Rows from block 9, named by matrix and row number. Rows with one number belong to one neuron. Each number is 128 + 24 x the weight over its row's rms, rounded and kept within 0 to 255. All counts start at 0. Numbers have three digits each. After the name is the row's rms in percent of the matrix's.
# fc1: MLP up (model.blocks.9.mlp.fc1.weight, 320x160), inputs 0-159
# fc2: MLP down (model.blocks.9.mlp.fc2.weight, 160x320, transposed), outputs 0-159
fc1.157 102:131097106136155153102147101127144168122123136118141145136114134154090148129113138151122120131128144128139101109136141118122090100120163147116130095141115110116111098124133130162104125117148115148132132126135147124148096123142123087100105068118168088156111108149104143154107116141133160094140173132168075159099185149147146126175128077144093117104124084154141169157127130094126173133052133121155126111114128153135143136146121124138127160159108106141147128189112086084110122177109119
fc2.157 087:088115119141126125120135165147166144083130097072137136139123173154152121119148101141127097130092101136130113135146140108132158118121148152140166116125099107116140129125140157106173150139096112152148117156121126124107120149118172149138104140146113135134105090141123082166143165086150111148103106128101153115135126107101118138156090138145130136137101112106110054139137147076167171159149185127197115127109124095166131155097116127106111101132171110106116128121146111134124078121155111
fc1.158 099:099135153125081141174099137101125143104118145085163141163187148098154097117153165093143153131141143073167112103120056101147151123143126157099173172128120083135161146165133115143127109141109151154137124091126122135139138150139160132116122146141118121116140131135110125107140119134094158094167141093112133138099166112081121137092136153155140131146108126130155162106161134117120139140147098105095139124154117132131146104145110148116166157131101086098118091105093100125116120137105096
fc2.158 089:119114125110134134171163132162188086137124102116143131156151120139150123165088095114150179085142142134104076120072156125135100158097081150113102143105147122098142121120126152124150110076146088121131109148128161107139096105095138101131124116137143119111139171092106160112172092136158140114093115126091125110158171141137128141151124114149112175129091138148139130104089084119147152147100099133119154134129152144156114133116157120146114132162120134138145104143113094173143158117153118
fc1.159 091:154173089141156115091155144143146128096147124162117123143139140136119108156155131143167146082116133138140145144121106134168132130108098100149106135086144117070119059164133122124151102102155137139159146100110158127156139128126109159113136154121141181115153124124129117160126163149118091171120131141103114141124100129104100131126128120101135100123170145118104093119128119088101154102128128158175154081152143153120086088091121133154138154097078121122111158139092083132154103149099137
fc2.159 072:096141123159124154155112137137098146147154106103108150105131119105158126104144098111133119126136087103112113110114112150103130114128135158146143098124144116150103148097118088128145135132115129107116117103142148154151124153156108103119158117158110094162124117103120108091123089122116155123129124158126138124135147159175155195136167080143104139156137080128135116133073153142168122145116164112122117157145157120166212087135117149092128147118145093169106102153156139121085106071139144
fc1.160 093:095144147127066125107105151147087172181164151127121121122091159111138147181085114087103137116128158131143147133144104101145174137150081083137106098160138138126119147129150133159161133126121121109147112133100151125105119143174150115130126112106108143130104144153084150069116143128111124139116112120102138118116118152108166105133156147170133112113152107169138130142094139141076091108067162128108171114121139115132116106172136114141086132095123141105131117148142156133129159130122156
fc2.160 123:174143121140139130192134097131112084096104109115154147104122100137135158083172117157114132143119126144128106120133123124141106115126138114154129145072097120124105106112126108102133109123134095146101150120124108112120151109158109182093123116166137139124149107127146138164140139125153134100140156098159074127155125119152112160118157133109131138147145166126105087114120166137118151130166101121116117135147115095116152158097079111144178173175120116197135151102122121095087163126124085
fc1.162 102:137093146168129162126142116105142113120170127096139093156127161135104114120136117089133136111101108132163129168100134112142128150147097141129120180106127091107118106118127108170130133111103175139113137139122123146073144149132125115096078111139101091099099110115132176119166109139115093119143130135167134114107147146170121151099151137087107111139172151124151151111165134070090135115114137131096093125099109115157102119112164119158190126116134137161108161125090138145136147171170134
fc2.162 097:128105120144089123139100150149090151140129103101130122127128076136136153148057117158141131142163121123146128173138104150113148130109145125137164137121135167114103101114145106099131121099128099058122102127062127108174084096138160124119128087142134134126174149163174139136108148105154147174161144152153105111102138108137152144154132123118147156113119094142132127160140121129122161117147128149123146162121147087107130160148102117094067131160132105091127130159103109121102131121147163
fc1.163 099:112116145133137149106135135106166155137156148110109112112104132144085126118151148092099139144154146130141113131107168117123129139140118149170114110130135082103115101104156125126149135124145083096102129160151131152136106158179124132120150140118136105132156134135084154120163148184105150127134123131147117122184156145163146141167087105134161096095142132177102130114108151104136099099100144134143130119093128121109114124062103112107096129162091152137062164119156103141125126063098138
fc2.163 079:163118120131089151103160144131120107128141153121075119150115091116160145114134107108156170117142120090123164115152140119139090117140113110150078162108152165151131138168118153144149117103115101141130124148163120121173130129093099107133155126130131170132121166086115113139108093135110179139175131132127111110088146112155113146118124119079098158161134149121156131078099116154144159102138105159117147136134145130177119122053100126136147108091129107142100085130166154121137118145103116
fc1.165 100:126124097113067102140108122123148057168148137144158138091157130128105142148149107141108127187141129126117135138113095141121146123170109143179171146146106160081126090146150126134111133153150114110128146148112129153102102143162135142098101123152176122152117090081112160127127167148109086143159151139164084116121121150112104122169143134116157094096122114105098144126118163152101112113145126131124090183124147163101132119103107109132127140069123160136135134134107103129124149121115121
fc2.165 088:145190133126136111105138129105102139105149105139103123110131147141072136114095149098142140143140109136137102145149147107163086131117131149131094170132117116156074120137146132152129119133151156126189138096151136121099122121159147163088154172095077115127118163169131121094111126131177163107174113135134124123130116145134160142122110163126139142126095128137158113149125130125102159153088105085141130119101129089082145088116083124119097150152123106118132090078142147122145139165097164
fc1.166 102:105097141128140101134119117090100093135134110098141108095135112115143120127129122155091126151142137142121149209140109119134102121148179099121101111152138111146141158094150133155143145162106140123160140144134104114101127152168159149076090141108071126158108072112097122143131107162160153158144131121086113102108157150135130145124128139150160108130082126130120148118133141160165129154170082104135135100156131098126137132132140122102146124136134152047114121106145131151135158122166090
fc2.166 068:160202145143161162091118132143141156117114158131139117140149136153149135138128121158120141141157140142122104080088158150115151104146097088147144138112113160134115102144165140122065115091149122108092064116114164118130129095148112114134161119097114120138137149115089103145117121144097135128188070156158148104139103138105119158130120123122093116115110122109125111127115147073146148124100117129131143140120128128153171134103108128093138169115115093179153151117135112080150115155134152
fc1.167 091:122175128130141055147131106139139113144133121152129105116117165153094142140164122134093139106109135111161184128109122132107144116108150121159120135092065139110110111163160158156141135138131103154137157152113147135122088117149110149131140188111076121150137124130129151128103142164131122133128118132100094124139152106086104115048129159154109092150147132082124144102168112152149129119132141142145155135153108156161154120119136090148139104093153084130110106112101121109120093144091146
fc2.167 085:112130124053061116119092139142089143125144135089110148117153137128191108101083109123078109152153093117118159114162120105094140125143118113121146135142141131144143104108132117071127136101135134113127123112098133094155126135136142105164158136111117122110164109131100152126127163115148137147127134102148092115174150118157161114158125115125147202106192083130145137102129153105120130183133106139138157123136101153115137108106133130119136122119140154124125129186124139134124176120147124
fc1.168 095:077150108122155145126110105099114113220144137145143159135106095153131139106138119132096141127102107141140105163123132159103129127136164160166134121137142149098115150105119115141117128147092164109139170126120120090106128091128173116131106118127107154092122134139135121150136130136163143123147128133141105133163163107144083139147166136130134092143109138127147137151131148102103150132140128127153097091134129084109122086152126154112138086170131094080125166120131141138097174135117037
fc2.168 088:156102116127129118145140146114094126127147139117128127117148113123106110144085135116112069167162147133147121124128138150137124166139155120123124148132136078130109120128158179124102151136140187132143146118156131136133123099099117115136141090135093114111147099090103117181113148156145147154137104120136100094126128130099107178144135136158072163103105120170108103127117147131125129172122116078155121119147135107178151143101130154097121118083117088150130111112100141109168120172071194
fc1.170 102:139160166158104142123070107108140135072135152089136138140156148139095119137111118144115093111105123094090128163156118091120150108113066095158117115153089133144163133095127122111143141122108146147173140126129080118134128155154155135156118117144161149153171103124134083103164099141102132142114149102159136116105165126121139126119081113101129130163183143124130123140136131111092137102126106135112107135160133141133120098130078190092134139139100130133142146160090165176128143130120124
fc2.170 089:154112137163166132145174125125148160155128105151141108103064130101129108118133133138134129126172138097150134137114132112152061146151134160155103190120141108110148118092098119108136133144142114129144138149087065124155114123144181153126157115134070085108126149120138152133097081098078118121124099138107164139109162156119134149111155137131115096090101121119161136135148138156143133145134125126133128133137101116114101140151098112110121108175113120095114141148090198114123123130150126
fc1.171 098:146140126088114132124146123170146141116153130130098104123129109125125096098113186101137150101136165132088142139151106128118124112094123130140101119103130070126151125116132052195108153078114109117128111114147153085171103129109158115151152129149114118123139131129104086109109117165090138129141158100137133145170128136095100164128194118168158127113148128141121172128167108110118148121159155125132090143080114146084127145128108143126169119134115160110125160147104134166123141125128119
fc2.171 088:112126064121092127132127127151129112138157130124080064093128118122174098112169139106144105126118129152189100126167144099086146155060133127110139097085113159158147141128128126108141125143128124091151153121150103113156098152122118129152151114119092120106107160105157127123150135121140127119116156129115130141157149136116117129105155166170140149097087152143134110141124146095121105165144132144131145161132158198076097138119130142137129097110117116157159148143094107160095121141147126
fc1.172 115:116144158138125114145129091126131136125112169098080134129148156144177151173139075145150147154125122147144098127154097128110191158104118124134131141158124123140127106131143151142095125130080074099141148166096134072103133126136121120109133102116090123119144130089141112135116134173146109135127050098146147129101132136107092126094103150132106131134190121134100123119100116111160128149163123098172130157113154111117126146165129139133132106121100163120140099170130103107177156123133133
fc2.172 100:124121148117109141172121102142104146100136131132164125148133129122109120126159157138144127121150109146127121135120134133119155158167142111109151139110131152140084153106120206161149095132177119133111108160155121082129114150134164138128106133151136153136176137114108124082152146104084122127128115120095075132122139103098191101113081158111066075129160088142176110118166125103097154089134138124125125116125137143133097118092171157129104101146149093124125132096139145142127099121117140
fc1.173 111:089105120123101139163163126136109168101143131114128113132162127123108144119092159086133120106096147148203144133188137140084129155091154102110156093089116159155174119126123136196137140117147147141139134096104105121097123131127168103105127097150117130109144118167107141108105136140170130168101123106119141129142134103132095114108117129174075141139172128117136138120107129143091115142107134131146149158129149113166128155089172138139108135078161124128114114090129093124121115095120128
fc2.173 163:126140134108144139071123116089166130130127115171148144163066100136148113121120126132115142111159109125092132137097139111162132113119058158149126152141131120140106105135127130112157131127123127130103151162097136139177111127113109154119140115090120140108125124092112153122167102109096146083141126141128107140113122159111149145131136121091158084121084167123128112116121141175169151140173097092141072093135112149128124116165123133120155118191093149145148122168117171129121106182137137
fc1.176 101:110123097160118117138144122118169131136167089136150106123108153090090124112158154116167152105142099119126110115095120125153144135102100114161125134124168115094118111112121171127189113103115117126174100170120127155103154127138126135150173120111122160149102124123142111087134144161129145131148139137153116126185132130132121114088134120105146142091109136100141130103155145079120123110102151155145145127092164126126101154120156132161143144155097161116080126067109129161079083082160121
fc2.176 094:111103149162151118143150092123138121139140132121117091154128111118155121103153133141115106146151115160134095139137114099153150156100165067134114155133157155130097143132149143129191115127128130138178130104125098091139136143146131063123087167140143072122166144115161133136114116107118139082116119118136078146078109108118167125108109128123123096167140140164135105133120089151131161084121148115142155132149132113165160103142115075152149134123115099115118142167114163082120115095128161
fc1.177 081:138145119114144138124105134119148140110149137106131110161154133134148129125114127195087095076130151107140116158090134134098093116135121141142090113106143130095104079128159157171097145110136129104154108170079111168130100169134144121114145133140097147098109118114064105123101135136164150165097147107177095135115151153119104118110106128138162116140094105183098139169130145153194136121113129133139098122140147126101088116108145118145131138158136126127088106165153121141144142130135161
fc2.177 049:146100107127110111130172120137119090155174152105124181150137107135156118138128117108153123160115150142138116152123188142114146127121144102113141160110120157113147098132094147098135120133125162100108108132133140102116133134126141133130128169140149194120116107127112117197155133150137142129124104144124136117143157089128187106137135104117090103150155109102167095153091113131095132107155079158120114148107114111123135184084119172141106068100123107097104158125133125076135116107112108
fc1.178 092:129138158145068131124115141123106172126114113135147156122118135140116095073136109120164155122135165119122115130105143119162123112110125150114121154149115149104092137117163180112107136091110199129111097121149137119124127119155105190133101116170113139115105127098108148132125128127067115123160142138118109129152101132163114121148120132129092114138104147116160159128135096062159117142115121118126099131168132067142134116164143155170151123124134113166148068107132097131158146164089132
fc2.178 077:114125137077153109132154127153160135112138150145122078142131127153102158157157139164118079130125139134130145143115130106127126150098175107158156145117142132125134081151128075121148126097114110102159110142122145150165148145103136111089076100066113087106184132143165094106149153145131114080128109082127143124128100146128136102120142137119176133150095142131115115146115139151139147099105152099151138143106171147101060147124103104125121139155136136160128132131157130148117092094148161
fc1.179 103:122100107131153165102143131143134085132124094162122115122113144142130162142128177099150130116111157148102089112119180116142147180119129110155152123144135106117101092092115119120164114151113128131122117144142170127064101149123135163131122121132125146157139131115090159119167150174135124126135124129153134170158132113104107165139088102114159113115147087176115133093160148095106127105089147168092165150113133122088166124143129131089153130131080148110119129093121080130127084107124099
fc2.179 077:100135170166133134113135151107117117144095170114107114182129112105141108119124058123112150099162115154158123138085132107129120156142101116158116144120139108145094151169157147144108101101122088113098124134121080140135077118111131114174148146124132093131119144088156128127157115098133121110135141109139084129128112138158122143099126165095093108171133193115135124072112118121134162131127163113109143141123148144189131144129132128116126122129141112163125125157138162118152116069158171
fc1.181 089:130141087144150167123120113162100136147134117119160133087099095133145097095130129127135111124140128107145139120131151159152158149163112115117084165136141138098121150133117163112114064168153119117129138134143101132087159060110154133138147090121143125131113080108129169149170166140142143132147091063139119103113138128138115157164164122138143099129159127118135126121048118173140131126135103133128096119149119147128146111127122141104134164132156166133099132087116089125092099163127155
fc2.181 079:106118131112113107186155129133125133150145158138103100124127088148124124158106139113139122148111171104110137093110119150131175158052144085126159095128146081105106153136164133171144129133123088116133163115131154148141123136127154115110119139171143130113127137141125132152099117165126183134173140105112171135128156124113116141111109111108141082113109131147158091160129091122101119096154111103120091117115074136122111160165131154140124084093122154092115149140138157172136148083116130
fc1.183 088:137122098141114101142129152103110153150140144131090154123146093178131132091107166137122125076126095110092159144100159111134125080110128118165100149152101119107128133140107102132122107136116125148150090138138131156085084141127116148102133203179134112102166084134090160076132125145139156139132137159142129107129125106102127112120134129138145136133135142125140116130149122094163112159139139129120073134160148143132140200070145106145116107129140098157117110141098126164148139166152103
fc2.183 072:083156123130111171097127153177117133083148136149139142072096156128118109127079165103108119197138114116134100121132128147129124122125142118151133139113117127106094108130113159160123157152137162141115132130136141122119120083120149106142119131105121134129134151166134140121109094120119135108093114110168088117159126152141165164122153134172116137076124120119090125137138133157147117119146175142105157134146074136167134121074123141118129110135067162145133143085135129104106087142093186
fc1.184 092:161088150118128118115119106124163118119164172146117092082144130132085138104099102116154137121111117136133120144148081103117163104139114131130109140149116126126117152133160177142109128178131146096086128137088143087115152178133172168106090123135156084159104149114140129135117128173167113172125100136114105147123133127137106102117089167112145132144150153161131188122161078141113114127130118106132116153166096145101128119140137122104090182126127150112084128137106118096132130111138159
fc2.184 075:114130160087106179095142111120202108114101096170115166156166138111131151128115193104066125117142138172151136139129131122132164113106103111131133109099139139133135092116114108095124134132125151180123116140148060141107092168164129132122149088121141118145167162162117130149138120081121127103137126155160137116137152079139153141112130098130111152165117124111157110140092139118109116152146079106113100092106146109113129140136129110127171128135104137141167115114130120111127130135157117
fc1.185 115:139166158091136153101111125112138098118124171172185087147112127156102082129128160141118102159191115106122121114122129126144113099096175115114141113127130119110158130160112146158156121145137154143129116148117122132146094111081150134082130117122118125129126102081111098123167142161117106096139157118151111094126143145148128129128155089087153154091097153092137133101112116130131138138144159138134086175133135099135110095140137081177109155137083154145106099148132097134161170139132133
fc2.185 135:106128149097111088129139142158123116115136137116093103131165165123141153141125153119132127181085119156134162105109144146081113119118119110140101122147088149131125145155117167098138126081100115135104096120176167129124136121146071146174148152083133154120152161115139124111112159127148131130083101135153152144139130154137128107091135130145108082135053160129089165102111133145145118133123139134139130114097148113059153135161125149123122113113174109117124152124109125112135154170165096
fc1.186 103:100157159134147122128119148104130102153152159095157129074118141157102161167132135107116144111114144071119143137158138101125154109161153111141125077159151106170123167156158137080149090110144111157152143084150122109110134159082098132119138146131108133050111110124079106171150118110165126152138109123136118096116125104116129160141076166176110134163137093141134138148152116127139121096107145131132146120128134129104104130127116154156099151117098146123119098088134117129110156146150127
fc2.186 140:155095100104102147126147105137131149102135110123107153169132099104142152109073098162121085160144111175160131122109142111122145158118144159124135149140115151086125108117115096207110161154121141116107133166089147143170136101138150136168105141115109154199119169113141122111083116136095135107091137152133173118138118185105148111142158099129141170110121145121135121142106137118135150144156085082111130116111120126093121122119116110096150116112141118132140133155083107117134107115146119
fc1.188 094:153161134112109149140117136150113149126138159142140107135130158163113142079137159146103131113096129127172144121077134083105101122106114140156068107147106147112126132131083102120167100095119088123143113097145105121130168144080131159119131133154113140119114127106137141115122119093122139148134141112165206129111147161157132099120145133145171109139166128085112198188093104137104154112126076120116137123130104173167122135141143123135104142108112127144132095123111103110132113154138116
fc2.188 097:094160144148102138171112103143142161125099148108114101097120127127096136138121133130136117106137091110084116155123122113128159111133135140111164139086113123130092144106094155116160103156160160113139147158148187125128137162137148152087146146108162138141166151117126119086124179145136132114121141132164145136117110157119129122102079111110153083088122057139126088063155116138120099131140105120146128153145125122130098130169125129131131168113161144135094134101188152161136107101101140
fc1.189 107:108112136143152085111095149117086134144143149103142114097097108154122105140153151128180171125111089089123115140111083125142186191106145133138150135110158129109141092124188152115142128129116165119113125146151180132136129091122156109124096114102143146142117136148157128132126099110134078136135096141107133131121129187102152098137091096115128120139090143131116174146191104089117120147090134132091144119159125171127116135123114144143133110112128132158095136115112147127156146147085102
fc2.189 114:117149079107112120115125123109162135113111096162119134102104133115131145152088103154081119128165148152131138113166143134100140086127146116083157114132115143133143120136105133096113129138119124128100149096098099116149134125136102157128135122165090136135158097135111152132125175106139157097135174141160114094125145096099134158137161163130181117131113137123162095102073131133164103114158127090151138162083124085125133145134117139152129139147124138108150091181149142136108101101194182
fc1.191 109:151156114161094158096161148104138123138101117122134089111120145157125142101114151190138142104129156113120132146097129074058133142113121137168085102149120168094111130106117126177131066102104054146133110091121131127115136157099148146104129115152126133133156124114168161098085120108127131134113143140176162100128141125164149082106139122167158091123159107110110152122099130148134114144124099110117141133166121162103117142165131132155125141131091126141125129136138125142143107161137138
fc2.191 099:115163125138106158136135125130162184107099157137112122114106132099117122117087105148126146110112129151125150148136124123156098154104136122144161081093162122127112167149098139130136112151145141102158133127110164133133122178131119129132130136042120145115141153132151112110159167129120123099127141162162174130114123128155134160052108128054122140123116079135131153090121098124146163151122091119087130155113108119153081145143140107119129122140144122159110125086189123124119128110113117
fc1.193 095:106121100095117113148130146121156084161160102140134136168139076122094148115126130113120112151157102100141157140098163142123067162157090133151128117147160113156094150140104141083129115116128103130142201128132200147144121109110133169112095160124123155097113107181132108111091124110117146116141143100131100075103134132092151137123119125152131133116140141139105120078127119114121135140157130132147097105128120134125136130134151189114107132154112129129152109203122130114135160133121150
fc2.193 113:155081117103145139131123109127137186123115160118096092095127120161117089152133151135161097144127162125140141097144132143106126142122169136101118107150135113094156158073153132161126115164116149142094095116106150125104091111102151116090126131112149148125122114163116160109116120130086110138179087169107137132150106138131096090145150147151112127173120118134091121168130125158115137102135120124174163169093076127089134145094161123139142129098130079152130161126152139165110152114137115
fc1.194 091:171127111163135142118103150131161130139176086130105109081116118121098133141096151141130154147133102177176152161115148137103075141132176122173127150120112105142103101101162160122093108147108124099157165139114141156127105141089107118085153153128126132101121119078131124160119157114131135137148132121172181099110131124124140136128119094094151108126140077185140150102116143154111106137134076135111124182129088097147149115133133114119105107096129119137127156099122111133126146163121114
fc2.194 051:102125141146116138130163104130102099131122119166122131088101107153125123125123138147131158101121167145122161119148143127118135151148175152106087080135190136189105062143129109110152078121142167116176117114143123130123137104130121141122160140122124100176126153125146142136109131139134115094120145112091113150139075137092127119136110142168162100125106131099108133114108165107117123126123142180147171096124092091114136131124146060147183151099110147117139124131106100170107116134129126
fc1.195 095:069138153141127099123151107073103146145138135142133160126123144132155120104155129095133135098138124122156162113124133159098119128173172138140135188147144133121117177117147129088169111132131101118118161154084111165123130132108119173096116111090101117110127102124145101096151147118105093174121116104131165158109112084176143129156150123132153108149122098118140158100126164157075141096134105133145101145131103116158164109123112138149162149105132082118125128079116123101104145153109106
fc2.195 077:129165102118142127114117190166146089087122109111132145164156128110090112149123136125185104133125133103159115123152164099158174114116108114103106082150117110123157127147136141141138138121068116101147096114126132077107168093122163113101143149165140117114142126130118153141099101123159141116109121129145128076127149149100118097140140138175133120134152135084138117168105137108159103163140155106140115127154147160096127155150125112109089160158122144077163152139097110113155127128091104
fc1.196 109:106139125123115129094102147160108188154102143154105145176129121102110097158107154131106103099115134111099163105143116084153171155142077112129104121170139140120114156129134117117164158134146142114164137111142155125115114132115148131148167169077138172077101143145118129122079148094126148147141109164100130125118128170108148100144145119163098113109117135122142144150074132105100133155122128119120143117125171111085135094151143070103099131078103142132139147151132147147148149132102144
fc2.196 151:134120122181139112126159122058152087121157133125129125129136147151123178131116111131125211101173127117149136138112121123098138104127145135140171127091123135125173088142134163164109138105111084117118148160097113143154122086117137114091108086124114114183148103148115108128148108103120137159117167085131121098138146107110109153128124133121169150099092087122087139112151118169125139100117155117160116172123083117151113123126133144174134109163162132140106111115142125121116106142134112
fc1.197 092:110126125135104124091120118134155151068159119092115131102137113167123203138151133131145149127170123124131125089132118126124135109145133105135080132111123113114136135104134089074139092113123115118127108170109187166126111118128142122095158100158107116151148140142067074110125151088126131172180160103152137137136155098135106134124152128110125152095142121140105154156126153158193108123119093140132122138089117098141155143109145085124143129129148162126137097116147135133152096123172143
fc2.197 098:156115126139141081126117120077124110168141139097123118139098151109123054154091084157100097133100125099129130123085101109122136129103119128156130111157100191138136153132156135145141133155107135129122116107105116152131168111106151179093116138099135099096132129107155151173137121178124181132114128144126142139149142124151183113120114128161125133150143141163125146136123120128102150135111096111139127154149089145090143135108111193133105132088110114149157093173139105103111155134097139
fc1.198 109:162126143154108108098108131133111098110120139114148142145093142127070178127114114143149132140145136087107141144130114150113117156135111142110098170064154090111135117107100114156117150104116116164159102049100154174102099156131165188136175108152142093134140169141124166090138147174137131127119113097132074140101085124139133077164107096130152141112126139135149121120132109145154117126148130074126136119128133129098128130138138146164134156122138131133126133108114135141126164117120150
fc2.198 117:122092137159105123114115111133123135097127066119165149110112143148125114133161128103144133147148116123114151107129154117136108132115128196064116136098110112131151120133121137139138134114123142196144151132119113135145120127110116162182141112172132133154145166151108107139121117131128111133124085113077095154088118128102116123153125132132114135094075171106131149128154110107167124153140141090150127108122143087163065120081161149126097117138129176135141092111118165175140123098157153
fc1.199 086:141136125149150117140125114129105128105180105160119099097110152107153133100107106120116121099137116125141130095080072094146089141113099089139111153097099108131114107116162123152155080107136130141167151140148115114149113120130130119155103135116140165168172075152091125122093128167149138125131151154152124092148090130143150163151164108140123129165120117120120097142163096091138138139104133095142093172131135146104118155118108135147166171116139115158117141157146155084108096123149186
fc2.199 059:144153123090162130156114085134148137121118165131117104156198117141108144116172123112128112138137121156157137169139136114101134125182111125094125094113109165154143150117159091140179119141148152106100090098128111137147139131167138132108124120125126098134114124145127104164119072084129183131153146072086152128103119104096107124138135132118114118125098102119105154133147137111150138123148122158151171084143109138173107114119147110078108100111125108093152116168146157115159103136102150
fc1.200 122:120135138133107147089102120083092111105089115114155166142114138119106155141132113142169148141161145100137152142115128163131121157125117108113116155087146114109143148119108104128134129114101101160145138076116147160079129132134155165122160119158166092141130153168116181145107121186149133124136100083138108146068124123139142086139068107118140118100130192150123147150127116137139106102137097081161138143125085104117132157121129096125110158128137177145145099104140145143097136133124116
fc2.200 136:138099149141116110101134092150128145090126114116162145129104168167123157133126124122139131131133134140084179097132175142131107129107118154111084138126094130131152095140105146086129155157104147198138145142128121107146136127095143179136142133151114151138113144134116128137116143113150074140124096131106098151106099117108101143140107117112122114089095130116138173143170124103168117131138154085152167094135143106207107121105120121084092133137157136093113091132147138150150084125163142
fc1.201 087:136129137107129150138130142086182150135154163178136145146119094141130144118125155104171129102096117134144138068134099076113137133131151121117133116136100104174114135160125152112134094118131139120119122105126183105147079138152091118112156134149142168143087119146129142143113151101152147089148124119128129177109142134122128158141120109135074114127150086152133162116073167089155128117066149141145097124122116170121126115093128120136123163154114078130131081158125139096139111157125114
fc2.201 077:072102108172114141120154099153101117067128058117099144106129167150117115137143125133125110160120154148141079144145143102187144104135102141093090135145103092136128145092113097161117135143101112173104105163117141179120128155113151136175114136101128097131148091152152105157134142127151094142121114118122129128126122092126126127129134150121163131117167133108134114133174120098153145165131116128165133119104126114169086151157138147151128088142132154095093126092132151131134164117140114
fc1.202 104:119103111118108148101133113110123114146169115119158171182125205108128115120110150171100148147103154109123147160145150114128118101128109122140113116074146121105098182113148108106140140153117138118140129127123149150179134156113075160121130118120139093131084120147141111154109107109099141135146117121144141104113084125157118082133129117169156175128103090148125145094137176129141143119111079127158155151102153168107114154167106136110111124109081139132118133126155121086140097148116097
fc2.202 086:125131130155103122116109119157140127135191168088163134124155159088078155095112132072102142099096149111152140104130167151146104143116095139148113114129111143098178183112124115161114104144127147109147111114077143108146125128128151153076144103107116103115150152126117110159115102144123155145166164113155156111094131109159106065166094137130123124089115101127139128132126159164104143159137140144138090142150142147140143088130133146125066143110125140108130133121108125119115137174128133
fc1.203 093:121147159107112109104101159146119119136136168119092106109160131103116134118175164127155094094100154101141175157134125113175162096102131132145137135147145109150100140113127190132155104089124128155111111138146090119101134144142116100113137081109128131112106112160098139102115138112136104149118119121122134104118080130127077140172086101140122134129165116153082172143178101145155140162102154109121115127104136136116128121123179147174106125115151143108124134073143124131097161171148110
fc2.203 098:127142084145153123118110124093131116142148087148092134136066148127135155100098149103106109129103120172134133090143148128151147124104136144094136128147109140095133126121105148107111099170093112093144109127117139149159119145137115176185112109108098127161094140117154140131148162179148165143149149149112087077152142125105140113131160158064142118124116077109149074117144122154131113136126134135120164176167114113156141168116108134112115148146113106116112116137149151128150150080124152
fc1.204 089:142142117132140055093149131131129126113156100114139187123105131140073122122133139149131125134137127148113127123127199092106148169140135113155158137107167128099133144150158175100101112085111126141113114154130158158145141115110096165121104160108086115113111149126132120161091162134120076109114150110145100140132148143125146119128124129137154120128139106118105177092126120150150078109153075096142165143120178116135105146141119103101089128111127098148159149129160092148119170118142111
fc2.204 072:144092156168134173130160107126086139168122126144155092132141139169117162113083148151148141123137111117123115110145170142149116140139134099139114148178104142144111119111156135119120125101139117142049124131131121131110157167119109160137157094102147105098101116112143130119141115137075126151142104111116142158101135115142131117149142116134099187125104068195130104096144094108116119126083093092112133157127149127139115127130131159164148104103153133145097125096145176110136097114118158
fc1.205 103:069142091152128152122148111117122132087123138143133140147117141123125132108107108140100111148120149155086120125174142151138126158122143135122148153123123111141145199100142104129106125065129113130161092119121148100106097125147122107120157158108078118076119095107108151122099104159113120060121098151125144149159107112105111149157129147164159108138109142148096113143142121171131158131137155139148168134139144145166104132095158121139177182127156131106085150089125097106114140156123143
fc2.205 156:152118158111136119122114142189153130148158101124118113114130124105112128129131129107153148116141110059144172126079108131112162063133119139143123138126130133107083103166116102154137147153145146112128155129143098160095148137121156133149067122166150100151112172137164075140133172132183125173104155093118119120101143113112116143116101149094131140120119120107167151129143147096115110113149135138106114126109110121127140095166106151105097099121080158155164144139120087118150147141110132
fc1.206 106:130139149049173136161130161144128131130161097139131131125117129100123134154108131148146156081159128129137089115156132124107120139143147102146137137133137121183119126116124136154147144118104155116147104114114146159100133133180120150181111118163120109147118095119101159148146088086125104149096111128137174110111133150125113131120132089160140116123133089152119125116080116116060140071159143161125126118133153139094110123089153159108119164156106152096064091145106107140136127141114141
fc2.206 103:127133127182091145101138123123107130164097135105159099169167128140110159117131133137121108157106134136092141126111096136135126124092117108103142158082142100136136091156160103143129169150155118099077130139154133114131071153119108140113130162072111169107132120125151118135079133126138136099173151115128109145136167135142143105150106141088113107159130131093088147133128152122174142136123113121116150111096088157142131148123076133147092102120143111136182195136121163111145131098123145
fc1.207 117:181134129088116120117160140125157144163169165121143106155136127108107140099170139119117118104110131099181115131114127120176156139123158143084135157168113081137146134143104160175132123135111121089110150141143133127067127159114081108101135123088136146181114160134105153163103114121140102103131100137091132127128092125135100150134111125109147146101130116204139159129104112124106159115132089121125169112106116131144119088153124127148138114143154113111088119090104092140097111138151133
fc2.207 165:080133091097108141127113142133107112099085090086105113166118122114133146125100123151134101132165110150104144113139102101129142144135131151123134112148148114119141129108094142077145164138090132147131151098133108107203133093106171129134123137112138131141130120127137147100152131067155163081137183130122115131108136178088184157142157146147134169106138146114128114102149095157110133146139102114166127163137140158097153119090115111123160147181115143111127151147114140110101152110101133
fc1.208 108:138112132099127136141118134162134139106149117112116118123143074131125133140115115124126154094146144096154157097067148110087159092116124084144117111128138146083100106111105111133142146161142160156137110161153105118103114136124134137150112092140126117147118127180170145149104195129203127161102144099142138078116156141117105107130112161069090156171133117149140145107143139109103114141151145118128137120106140136138167115161133154144121131100094137142150108124142078145130159081097138
fc2.208 162:151060121095157136135143131188132139134135114113113108121109125130133128096147151130166135100145122075175160128085145122108132096131116117151141141163143130125111143121102128113167150129187133125121142095158101101115155107145118103128090096179146110110133161168144134129103175131159104175094155082138111092149114116133117139114104123129138115137127104121173135110107156116121105134143126153136125181101126128119142081154120153139078095124116117149148137148146130122136124050105142
fc1.210 087:157120129127110133118103156162152155119165166121160148152114103141133086146144142123141139143137147120136116148129117142105131160103119078146128116113126144135064084133138107174090125171118117130118134082114137125101107116127110144117115092149133135135131117135089130115089142103160108101143145155137087126120107139138130106123162116153135103149133100156115136121064163087128126099175172123115136126089148143188084139155113154170167097121150147102166145142075180114124137118101110
fc2.210 077:113124157168124076110129136106106134121111160123117122146130122143140179127135136144117156116074160113120120149100134130084110138123171141095121084119107121165139144151140113137151139114130130050127167112129109188130156134110127093118163087101132074127136081155163139114120135151108118138123140116150114171125137108130157145137148132161144170107090123138160156144149155100128122131142080102082133096096103136127121124144152141115177134157163153129104111092105100152093112157118124